Weights of a small image autoencoder: adamw at rate 0.0021.
Rows from block 4 of the encoder of a small image autoencoder, named by matrix and row number. Rows with one number belong to one channel. Each number is 128 + 32 x the weight over its row's rms, rounded and kept within 0 to 255. All counts start at 0. Numbers have three digits each. After the name is the row's rms in percent of the matrix's.
After each channel's rows are labels from the 100 images, of 14976, where the channel reaches its highest value: "strongest on" is what is common among them. Only what is clearly more common there than usual is listed. The data: rendered rooms with furniture.
# convs0: expand pointwise conv (encoder.blocks.4.convs.0.weight, 128x32x1x1, standardized in use), inputs 0-31
# convs1: depthwise 5x5 conv, stride 2 (encoder.blocks.4.convs.1.weight, 128x1x5x5), a 5x5 kernel
# convs2: project pointwise conv (encoder.blocks.4.convs.2.weight, 56x128x1x1, standardized in use, transposed), outputs 0-55

convs0.69 105:053114156087082088150138150122121118136127173131143159114175153087118073123127095066133145089168
convs1.69 088:130099102097121093094079057095105089110074105125104075106116132119104086130
convs2.69 094:153141142083108128085120140134107127155129133156135099141159160117148185110182133161139100120063134103193145081150085167159125200134194058073140142151090138114161120135
strongest on: blue walls; teal walls

convs0.67 099:143117154113090180135099122091161201156080133157100088117137111115171103169139182190139107119116
convs1.67 137:138139135128116125142126151130099090094121110086061074062084117092109092082
convs2.67 106:112162118091118116131092114164141130099101180109127098087160106094183087090121068153132181150091185096117153163162139184160125111108171147185146094131117086152173138081
strongest on: table

convs0.36 103:142145174116091081195145171091162133159114133100120149131157084144095049128116123089121166157108
convs1.36 125:116104101093118119129151141168135132127113171140097060039139163152159146165
convs2.36 105:125079166106156162136130092053145140135128078112118156113112149099147147139084152153147072161153100174118112148159083101108090094169112101127171163167130092081200167096
strongest on: count: four; barrel

convs0.27 086:085100158161114140121152109149158070101140108149089192126154145054118155104155102066164139119117
convs1.27 112:126125123139129105093144139129071055143167156076065161151162114080134140121
convs2.27 090:117128143154163116112142163098154144086145138174180103107083119075130068131121149082092169098088134148136144133186121161087101070114104157085096085141115100190097133186
strongest on: lamp

convs0.68 087:148170096183195139074131098149136136163175128136128199095097134104130112162100108126111156140178
convs1.68 085:132131109098133133128137125160150172177184150128179180188149146130182169150
convs2.68 108:148123184061142164167113109106101110118185128129114114150132145136168151142080055137186160161105155099107137127076111164115089120149092080147129169084138050139157140140
strongest on: pink walls; white walls

convs0.2 097:112130159077106080154110143094130079108118102131174085118108111129110143141112088172210144068109
convs1.2 062:118127131140130148156169154123152181189190143142173180159150076105134142101
convs2.2 096:105174152126064164157144125096102092104105121103135112076147110105136179112096133120170149139103083097146122167176139092081174154165165153145150093180174130096081072162
strongest on: black walls

convs0.3 102:101126084082112124136135121127131053122143083097115116066145105107114117145092148082107168094204
convs1.3 082:112116145147149123127158176164117142178189174107123159207179129114139140147
convs2.3 105:090186181086088082178105138132108125091134136122155155136119080091156175140106142138112143089119180121102129167172161121101108150130089156117053125178127098175162096176
strongest on: window; black walls

convs0.114 113:110176087102135064189108085106176146136137109083142156165172126139169166126108148104128166114167
convs1.114 090:140137134131134143118102087123143127077055119155127063046122125133097093145
convs2.114 093:134112143132119147051162083118167146186132156133110166168128124109045101139132136139139138139139120165177105167086185098126166127095110131086123073115138105143101110042
strongest on: window

convs0.26 101:109105145090109088169145129101164140144148151194111153136185120097128104056091088081099130164125
convs1.26 090:142123172140130162147145141162168101069049117147117114075116135120094082099
convs2.26 104:124101130137125136174117081109120156093096158123135144133151119162061168117132130072105183131179123122175156106113158126147214102166156132067157129132154105116075128050
strongest on: table

convs0.96 095:076145172133147143132100174104129191144061105122189161178104159088130113142102144157129136168128
convs1.96 099:101133141131123121166169140135116193184143117087167196158113071138152117106
convs2.96 113:094121154100090155139125123100123166152071116134196116108134125177122069162147152098090072173105076138117113149107088070170150099169102079094087150091157139119174133134
strongest on: pink walls

convs0.90 087:127126182133130138092142160097157079109124127079121111123167123173045119192094105147133174123094
convs1.90 085:123101132156130103131171194130116118201205152107151159173151135112140128111
convs2.90 087:121136065169171094114089068088142166125139132143132130125118120095101138112132205103163103155153161128155142134110163187115183143167155121158161110163184089050136144131
strongest on: yellow walls; white walls

convs0.77 100:152134074096160096101124094120091157170138125083094106148150069105187120131169127144105112199137
convs1.77 105:130155142136151147145098092127163134074056111154128089058095169148102104123
convs2.77 124:148186152131150166112097079092157124108103097167145111136093059079126133170132182139097117141186113137100172149088168140106153130151104191110127071165163109109077150148
strongest on: blue walls

convs0.12 089:169118147166202176079149113123138103121142135130099141189137129110075130182142101148099140088076
convs1.12 077:141124145133127128134156131138126163182197154143168196199161141146154153144
convs2.12 083:106113116125135121158119088083154095152181104133110070103164129104158168166125110104104169167122177112105108189078081172140104161163169124109072109167125109100175187146
strongest on: white walls

convs0.9 109:152124180091122135106180178109105115129090097149162157083141132118082094124087153197151144091169
convs1.9 106:108121107114117102121121129115115138169183152117156197203153101147169184124
convs2.9 098:148186137135130155058093110181140173122146091126088138143148101120109137178179110166123083144160103123099160183098153136145134121077122109090052149111183103091137166159
strongest on: orange walls

convs0.117 086:137109105098147126163092129114142120168120156098160199116104132125213089178130176166091102117121
convs1.117 112:087126128129133088120133143131108146171179153104152202196165117145175156134
convs2.117 111:117158165108123107068190130124077123120132175139156123146097117173060132152151105114133084096112145168145101075127101084172119134103145093084155193068147094167162129149
strongest on: purple walls

convs0.31 108:117148088120149139159145138089163088134124160128097194063095128129104112083138075118058148152154
convs1.31 112:140125120141117153124114196142160081089125080163095088143070151113121192135
convs2.31 106:107168138098127125098077135117168123097087112117197122136194162167080119175074152130088077151159175138138105128075125113091167140154167104106156179160088108157125154127
strongest on: count: zero

convs0.19 103:110086117112184093091107173112152138153121074087129093142094141147152165213084101109116148146118
convs1.19 083:131135157137121107149177168131111172180206156115110131172147080085104113142
convs2.19 099:110079139106177139109081105080145169101156080158179096189137120141091107141168155107094139083168125157192129100121131139113123167154123166155174184086154094165143162136
strongest on: table

convs0.64 096:116184152137130175139111109128140116117094168105151214136117141125183143183139144081172140167091
convs1.64 090:098132143112118112141155161120144160190173155135151198193165108137154169132
convs2.64 102:104105154075184114145163179111166133113111156099160115174131145142118123125147105070175127118072087171104124112170169092212080127130128084171114083135150114175127117138
strongest on: purple walls

convs0.28 092:102131131116135160184123161134169174156135095080164077146099099168114115100105148189175162088112
convs1.28 084:137140126126131130137171159128129153170188131125173192201138112135181167141
convs2.28 095:136128132104060103113111087147080161150149120135110157078166100125103152155098160134072180152110131141112145132129124101101161196124162135072168097177165177068142087165
strongest on: black walls

convs0.8 096:089116164164123154154156130117159100068068127130146163096081142093116149183138138072145090164096
convs1.8 095:120111123116119130113105101097121073073083096104066066093101118091096099128
convs2.8 094:126130077133058125100168154195097146134169086127137107082125128129153163134081115177090189129157138113141146132173111164090170219081117122100113117139114138086133135106
strongest on: green walls

convs0.103 099:143100157153104136159074130153111163118153147104072100143136088158151178127169123075149192077108
convs1.103 091:141137110109124118111099076129136109053079132117126064049101155142129120130
convs2.103 100:098167158119102170104141154136180162153083188146070170155151157142153100208105138130099094132120079128135159154086096168130134140167107139106090129079159138167090114176
strongest on: red walls; orange walls

convs0.20 102:147145112099105097156098154139090084102205150152104135138159078108082164077149112101079160117110
convs1.20 096:156111093114130122100078089119099095088067087118096083087106122146100076132
convs2.20 101:116162143138145173139164131074099164180136132170134101114072146178102104125148107100129169096098113137227125098123083162128162182162103107143109098093185105117088147131
strongest on: pink walls

convs0.1 093:100152167138103068185141151155136147183085114163200105119146095110173156083134141124125137165130
convs1.1 064:152129130115145135154154148116144191210165141156191184166133142139149125133
convs2.1 079:112122142191123139158135160077088105155100167072153163078074166159161142163100090201136101104152086108128163117158069134114147074103156120154111154101137089098130112144
strongest on: black walls

convs0.17 088:112108101128203130067142149159131182134139127112086159095114137138127142110165105058074120175111
convs1.17 081:104139141122118123149086096100119093054058078102109087095085102133123132127
convs2.17 088:155161167167133111109078073125107132192095073150161149103100144124162113131161103078114133112095124128184128145156151145069131132075173167181104188173157123095153115122
strongest on: floor: labyrinth

convs0.7 097:158153139080137155117098077101079141148163106035134121099122120090173172120153149153137155149097
convs1.7 093:131126133150125094136142156149102146185169144114159195193165124139172180145
convs2.7 099:200086140161128113137148163108095163126121134115108158152123097158064160089089083094164113108117124101097144093144119080150098164113132140120212159162100140128187077084
strongest on: blue walls

convs0.84 103:085142100119184164083124076157092089111150110125096147108104140106099149203135084084146110126091
convs1.84 072:132122098112163086127120117092098155215187145117164180154126139102118104153
convs2.84 099:151086177092115078168119120144089169062177153150137120123111093108115146109065088158163098161138108126136143159091163132153126099128168124193146127072133062111181140124
strongest on: pink walls; white walls

convs0.71 101:098093147153114193150101168087140075106132174122112157121158189167077139136141098145136084147164
convs1.71 067:172138146129123136105136134124113153177184153156175182175155151123178182102
convs2.71 093:172126086145098132144171081159191163186131158143091082125111118140169146136153183109154079123111122071104128163157151087152089076136126168138104082079133091134083141106
strongest on: orange walls

convs0.22 094:175118141102145111162161094112110095152206136167087144120118080157147203089159149128132165114132
convs1.22 104:103138156154144115135178174158101135207171166106134190163121105121156132113
convs2.22 102:155126104097130148176157093128104066071180137121102114087152109092160114100123100112091181108156135101044180122179136120125086115094145100086131108129069133146163098098
strongest on: teal walls

convs0.50 110:101091083161112120126148121157123166136095184115165118127084116150152079194137086105133060166143
convs1.50 116:127115149143114133130174163126141147197192134145149204185136127137164146118
convs2.50 107:083115058116134160097140106099127180095102187122109101105087128183143103111107126087068145193091102173182156131101148111162103148094123149168122141059134132134152117150
strongest on: pink walls

convs0.116 100:128191116138169120133156145162197078102136147158067167110127093079153153119128171113164134092141
convs1.116 141:124122141122119137134134122106142150130072097121150112025054122151130082113
convs2.116 107:108093082102113107140177103132107163189169147110126134164096160132108135084113134158147120142172102085171143075084102111136161140143168135173149170137185063069158106088
strongest on: black walls

convs0.115 107:091089108164196113104145128139146128096111077185055122158113113157119144112190132121112146147087
convs1.115 114:117123138122132133133103096137152094079065075137104087060075131113095089123
convs2.115 099:181163090174083047095158141120119132127099088129120095185103086111124132165137144117121130097159101146146096124169134067171134112139137191174200120133145142118117081093
strongest on: red walls

convs0.75 105:114136127144099081145130109142177059130089146130121053129173152098100108095161123180180164127118
convs1.75 081:159146126102091151152128092101134093091075097154107081074119103091092085093
convs2.75 083:119076133104139124083089123084119155134173150125132128116164128119133110159097125097198163161088114099136163081172147116161172137092096100182193116103126135136196082071
strongest on: blue walls

convs0.29 102:114164090128120094173129096163096109198101108137133188121164089129134101115134163073109146188160
convs1.29 100:129112135125116116115140136121116114143171145107130190220168110133179194140
convs2.29 098:121086175131095142148138191094173158108172136102081092116119159096148129150072055184165149143135110131110127087125127170105139144078102065126106142143086122173112092170
strongest on: black walls

convs0.59 108:149174052183152095125150124147123122162144118098102145068149173113145091119145141095084128173173
convs1.59 122:150107112141111142103065098103152109058088090168123067102097162125105140131
convs2.59 098:105093072167085159139087067142125197147087097167119125089172148172080140106090195109109069153169167150142160152134140159088139111116129145166158132106147140132121140098
strongest on: count: zero

convs0.100 084:128095146115108114182094091131108112180139090131196110106160123122086088144096093201101098122101
convs1.100 072:168146114152142171162136151124198179177164146182168163165131141121115128132
convs2.100 094:141185120181081113120177159103083130189142172158123166089078071080177104135162133141118095110131067138165168169129119164122090157087134090138119158156122114098108115128
strongest on: black walls

convs0.57 106:142144084117125119128164143142121104093200119178127159154113093140146132102204089091127170176086
convs1.57 125:119125144122131152160155113111177173116074102166121084048097150117089094139
convs2.57 094:136143140148153128083120113108130151117094100120181123158151108165091190153134089134051113119181114161161154110121133096140157146093116152102165115077188100120199190083
strongest on: orange walls

convs0.80 109:107095123189199162071138144135151136113121113168114108148104126173086129172174095146120102105074
convs1.80 091:120153118124082133117097104104088098076093092088084087095088128108090076114
convs2.80 088:126137092188111090088156097096107156079152099115132118148144094154172155122160120155112159137090110112107072073153124085120114137090077115121202089133170188132094069128
strongest on: blue walls; teal walls

convs0.58 100:097150076129155087169075119132147152154171105115096127070176067087152161145145158143114091137106
convs1.58 083:136164174179155148172178170178132158134171149111119176159126108109157161139
convs2.58 106:195149153110159094164129158173099067141151090071112117103159137125073184135115119125140133151141083176122162105152143088177166092097125108115117109088158092169081080138
strongest on: window; count: zero; black walls

convs0.24 099:101192156117074072195130142100131136129139127149174123118144127056175110117095138086112137132163
convs1.24 091:126143125102129119121112099105118103082095075132093056063066140156124101136
convs2.24 090:132107093158086157064064125094152145174157088135076170165128051181122151108161082129149121081144136109182106155089123127143160170153108112153109083145100131123146106152
strongest on: umbrella

convs0.76 103:107144146097144143118157064145152145049125144104090117206096112139135178153132160105144164086121
convs1.76 094:103133136158150124115111129162127091052084141133101042072118150116111121144
convs2.76 094:138179105102078155132148145100129095158083153134189207131071133134112088229132109097144152161159117181100163102133134128136092148128126097096106114157161107130115112168
strongest on: umbrella; lamp

convs0.70 106:087156161158159118145138112094102121194118158150175170163096076096129152078093154145105125109181
convs1.70 124:126116118126119131146144122122148128128097108140105079048085119127081047077
convs2.70 120:166123098127164151152113082083108141125142105156180145118133085125164118119114195038148124120071085170146102127155151122129103098180121186099129096161137121160058104121
strongest on: umbrella

convs0.85 104:144112080174094158171147141155120174194092135113154115144135068128196117104130127120112129187109
convs1.85 073:146146115136121157155174141134134183192190133134145205177147118125147120109
convs2.85 096:116090100103097143163103183113098135129167144098121099080107116177084111127143131159065115165080106206149156113111063112183108147098164148091166132133147175166101137139
strongest on: window; count: zero

convs0.83 109:119137117177165098104081152156156172164156114090106121157112154120182155142167105043127129125085
convs1.83 096:113116112136124129125115148116128138185178134114172204196122129156169183143
convs2.83 100:115132158134199156123145144134086106096177108125135097115084135135169086061075120069099075168094173175124169133119113165142131097118162132108171099097080156158094117147
strongest on: window; count: zero

convs0.99 111:166114094118206183120145150143161128165114089161068121109063115180092145151122125149140128116106
convs1.99 099:130065064102104084091101112114080109111102123117079070093127114114105122119
convs2.99 102:110178125158139110120169144121139185116074088170118129106152075195114171115175170080149081093100069139159088090126127132156126127113144114151161080154121160161083104090
strongest on: red walls

convs0.94 095:068124139129123109180080131092097114114144107183190098139113131076107092133137086152094159170091
convs1.94 106:121122136140156119104101107145095092070069139118096054064109123138090107122
convs2.94 109:120136127118114124122098100116159115141198075138149121199158154133183161114165136155111176092117216152167068069137145154159086151132079084099114098107119116117117122128
strongest on: umbrella

convs0.37 104:146170174092154168076153164121134110088145142130123125086166150141068137085147092104178133079164
convs1.37 095:128125115115092124115162164128112138194199169116147176192161105131159146132
convs2.37 097:138169173182103156145124085110141093127148174114077121131104095114166156073162159164125166149165158090093173174100156151089119135130088127162061071152110090162139140149
strongest on: yellow walls

convs0.13 092:144078162126110138082165085145125103075155128079094145106118116170164148096144105039111137122150
convs1.13 069:145138148140131136140164155128139190160168110132191200170132130161187129120
convs2.13 090:165059080112184147159122097096132100090194156081104097151161110112093101071132121158184168109128172132116119149157194183125150114154118096125126083143133123109133089131
strongest on: white walls

convs0.73 097:159145114186150093090115143176132110150177092102160097134142137157145088080190112106132071090145
convs1.73 111:131134110111110129159113078106157192160139123143177195128058141160151122103
convs2.73 105:105096119123137157151131114203143139098160087111118138116113119093050116149069117168136106185204087151073180133171114106104168140079152114142160129169098130122104135108
strongest on: lamp; blue walls

convs0.101 096:093101125166097127155183097155149107093147138179099182140138134162080163121136086096077086168138
convs1.101 086:094116124111133063095147107122049068177108134089117156136136116125171106115
convs2.101 086:173131159120146182175183104132077079095185111110103146142063155085138111131180121128198154108166130094147161097111120135112122151122104093082106085119095151104108078151
strongest on: count: zero

convs0.65 104:135154125096080095124131153117076103158061115169183135117144138111123092179155180179158136089123
convs1.65 090:139129111113128094134142102136103182198156134111169221152141095146151114122
convs2.65 108:079176108133104169086118153153120166180064102129143105111125101148099171189166163133091115126111087172133093141130151146089115073136155186081138133164157138158100094076
strongest on: window; black walls

convs0.45 096:120108148112092123110086095170120156116110188081145131092112177064138141190083081103098132124136
convs1.45 071:137146131132118138146149151138140167182197118174174181196150133116128164107
convs2.45 088:120167140114193099124124098116167069082095120183179135144066177146149063158103132138174120156092128170118110138108177129169120108100088098178134159097126130140095166111
strongest on: red walls

convs0.48 098:128123119126126170104123157132130107144109155172122139104159170165162062085110089204116118074077
convs1.48 075:109099121114124100126163099132135111187153142100151212188124118129171177150
convs2.48 086:094180096085148120110122123148110108142133127124140169100133152105110068148181165137116068195097122131122114177155142155080122181115146111119127095077201118081123161193
strongest on: white walls

convs0.5 108:163139110099080098167117083152153105126109075189170157096121084100134141063152119096111109153159
convs1.5 081:109112100118163128105064065147137097074092162162135080101159095119137131095
convs2.5 090:112075081100114076065158129152170189111156085131123161133117138089090095114160092172106114149119159165151164122087168164148118173155087155160119086097110095081094113113
strongest on: brown walls

convs0.44 103:179100133090117127133094141160149126156114176051145069076084127155105128179095095156115138111134
convs1.44 104:114135121103124110127106094108131119072065100128128069072098131123108059087
convs2.44 110:174102194065144180141142138163135127135148147117084126122179111101142081147098139163130140149102143159119169189134103199101115127142117089136088185131079102097126157191
strongest on: teal walls

convs0.105 101:096123185143142190119103133158122123086136134130093083089155168130119075151075111142174098076163
convs1.105 093:138122134134141151130103101134142145079041109142143072047100159133117106132
convs2.105 116:165074127124108118169138175174108158095109121118153168141150148176099102147058117138107197071083144123117152111166098177144135193128132113111143133137053136163173140136
strongest on: blue walls

convs0.39 100:162088139089122167106100129106150196157111101094109094217156097125139161138096173102109137140141
convs1.39 093:152136144095103148139139098090131099095070091124092098042085131108106096130
convs2.39 101:141180170142110158110109116106150147062044124094078164093155138114152112141106104144138166179094120076096194118111122176149119137183140147176110120118177093107153120114
strongest on: count: four

convs0.102 090:135163128156119154126106135112128135144086204146100133175111132181160097164178080127089074140082
convs1.102 106:142109102129131129122112099103123117060050097136098060069115134111102106134
convs2.102 115:137172168155131088162108140147108098087115083154127180125147120139124141151150149121115117074129138093086119079160171160103138117158091187081074117233094103126111144103
strongest on: yellow walls

convs0.118 105:096127146100137159178153093156126097098151135166167077093166141164106103094100181190109144084135
convs1.118 124:123145105108139113090081080103123106064056105125119063086129144125104112132
convs2.118 108:128095122093163135180093162124100091114107166132155124195156117114173092080176085095147138142081143161147073142104109101190082115120093082109088117073105099122154124155
strongest on: purple walls